{"tokenizer": "word", "vocab_size": 28, "encoder_drop_path": 0.15, "encoder_depths": [3, 6, 6], "encoder_kernel_size": 3, "fusion": "cross_attention", "decoder_width": 192, "decoder_mlp_ratio": 2, "decoder_positions": "learned", "decoder_tie_embeddings": false, "shampoo_beta": 0.999, "max_precond_dim": 1024, "weight_decay": 0.4}
Rows from block 9 of the image encoder of a small image captioner, named by matrix and row number. Rows with one number belong to one neuron. Each number is 128 + 24 x the weight over its row's rms, rounded and kept within 0 to 255. All counts start at 0. Numbers have three digits each.
After each neuron's rows are labels from the 100 images, of 14976, where the neuron reaches its highest value: "responds to" is what is common among them. Only what is clearly more common there than usual is listed. The data: rosettes with rotational symmetry.
# fc1: MLP up (encoder.blocks.9.mlp.fc1.weight, 768x192), inputs 0-63
# fc2: MLP down (encoder.blocks.9.mlp.fc2.weight, 192x768, transposed), outputs 0-63

fc1.76:130134133150170161141138152097141132109106129161152121107124129114118115121147150165120149133128106097126132134140152138123124192078077124154066121136119084145105103112121093136115114111096132
fc2.76:102117136127184096168082136097131138117124099134130139146079124116151124082170078135130107095136125151120116127122133137105116106084090169118112121106147133126115130135155153118124131156107121
responds to: dark

fc1.379:128145139120135126131152131143158137114111130162156162132148073135132133120129121155113151085129134145117151170102167114126145115163167130080155143100106157135112164133127148124131115150117144
fc2.379:107119145130166151118143123135132124154117161114137113152129135135136157097136111130148126076123180110137116107153127144164113144143133155107032130096140139126198122145102158143126110105062129
responds to: pastel

fc1.503:154140105124129158175153146148139115141112080154146115087129179122135157135136078124118143116144194132150160162167158131168123125117105107125113133144117113156115101101116080136145126140128116
fc2.503:092106157183195103160080149155135098114100151135120120162096126129146136133130136125101126119133133155174148123122117120117087150128138105130086139125107151134133128149089107123104114131139118
responds to: vivid; warm

fc1.36:141092163100076129123137134155158148155141126143137158132119157100158118123088143121146131111137131127102123194127094135134128158144151130068185161090165121100123122130138092119118127135143125
fc2.36:089122106137114106166170113108109119127104200118105088143114156124113140125143142145113073136111126147105147146129101129114153091130142127172131125113093138115157135125101126146108125143115138
responds to: vivid; cool

fc1.723:106106107096089110122142155125182165143144149101132128137151203103122128175097101135103169182152149120120096132077099132134147141168178102128177155105158138141132131153132115174098102119145142
fc2.723:136128146139239150115100144125132126099132135141115097131139087124132104151165169121114112124140105112130138093127131116137116098121130155136125119117134149128117121137116161133127128107136134
responds to: vivid

fc1.578:135122112153161143118163155138120168156148169131133126106147124117125166129145144108166082162111137091146065124098155126106133097130102130203137151114086110095127148139121122110138103156108111
fc2.578:119110150103125100080141115096148132113114122139144165091135157110161119144133121103126174186077125058120156146123136125144155126112126114108224128166164133155128123128175105131153136153128096
responds to: dark

fc1.306:149112161139198142143144119138164136164123121125130141117127124105142104143125088116097126138132146143152131126168156128137131140123095125100101090127184149125081155137176134119055127130160131
fc2.306:123137137086116121172114117108124117091127158141149089151105131133150112148150147138132128066145152139171154130148072144138150158143144099116094168110127126122145124165106099135163142105134112
responds to: vivid; three-fold

fc1.700:146193107180122153084106123143129182137128137095114137150139149124129108142167149122125121136137125133126072120078111135111155111130129132132136160115104084105107129133111130109141133117145137
fc2.700:132173108105102115161133126107139121158135147133144111133153092161125127163083117113117111158160131105134108146110137101119120132089107124135143132104147106148098135112155089120156122116134130
responds to: dark

fc1.587:123148145140128123095163121087145156122130138105139156113099150131111109134100152123076145121146134128183147137119154160098103137151124164117151128111142161107181114137126132143139123103163137
fc2.587:120147176145139115118138122181119141168124126126136100117155166097116129155128145138165106134124137205177146109118165113103114117179161124145145148113134122209129102172096166159139157126138164
responds to: vivid; dark

fc1.221:170079147128164128087161149125147195130145137124122123103087114121150129144116131162098123125133123122135076146140117148161078137142080115164107143115096150141091123114141097154120098113141155
fc2.221:123131158120107072135141117113120149113120177130158130124155175147131136143097094113116113101132106151119129079122127130105092120095099129041193116112120130125115114156149096136133124135146111
responds to: vivid

fc1.74:089136102149118114125122113102153100139105149133127127190162116158162154127154167102143137123141145141134093108091135114087139108167113123110133123092116141167109142114113142094155103179121136
fc2.74:183152118119118159094127139137120125150130102116117119126121132141103130106104114118159141127143186138117141094131134156134121113145115142123066135132106122130153110111123118132137138134125108
responds to: dark; off centre

fc1.528:139071166165151094156201169119160177134123140137148111134110136098141105131083120121101118132161165126146121143130176144164117151128138149125128104142151156158151117119108106112118125130130148
fc2.528:125128150110086129087141124112135123145122114125132146105128160132132144129106051115143126095102133077108084157117115130153143131143090136075194123157156121164098111157185124120108117146122126
responds to: dark

fc1.633:103134097132117128174145103104077094126147187117136126130124166164160120137123120144150146156145102142127155126133120129151095166134168121128133130121193118117094121086135128157094140123128133
fc2.633:148115071146138118110116149122113101126124162131162140142115091113108110143188165142097128201134113105163133131135111160115094126143130091160056131100080135089159111122128115127131123150154107
responds to: cool

fc1.336:114089138164169132092158141138123155121123094138138114115114145130127101125169144121159113132130104142142081108122110111105170152131158108175063127124093174148128086132137158176107124110118149
fc2.336:122124164101081194105103102136151133127123100128128171113141160126100128166135092118127136091105100147106123128138115131131124134143123135113248137121155129089118103122093127127117108150154150
responds to: cool; off centre; three-fold

fc1.530:106174125154147137169099119104106128136105143117141122115159127095145112151103163100120116122136111123135116088119138137147164148113148144138130110128159113136164123111133134151129165133105112
fc2.530:101112164117094128124123139109120123063123106120096122169075131136105120184138150149101156128120117143143130125132159104116158152115146086157150127123092137126170138115091122125172138137113118
responds to: cool

fc1.72:136143115088151148182173131123131070128099109154123118165143195159139123128104142146150136150138138179118139124104177142125120131150117159200125126131162093121149118086158148134205163145147108
fc2.72:142118080138140151144144109103117130125136156117165144193116120141159132105163218164146137159138143170120108134134109142114152120125099132125093167139161158127150108140160126119088125119127111
responds to: vivid; three-fold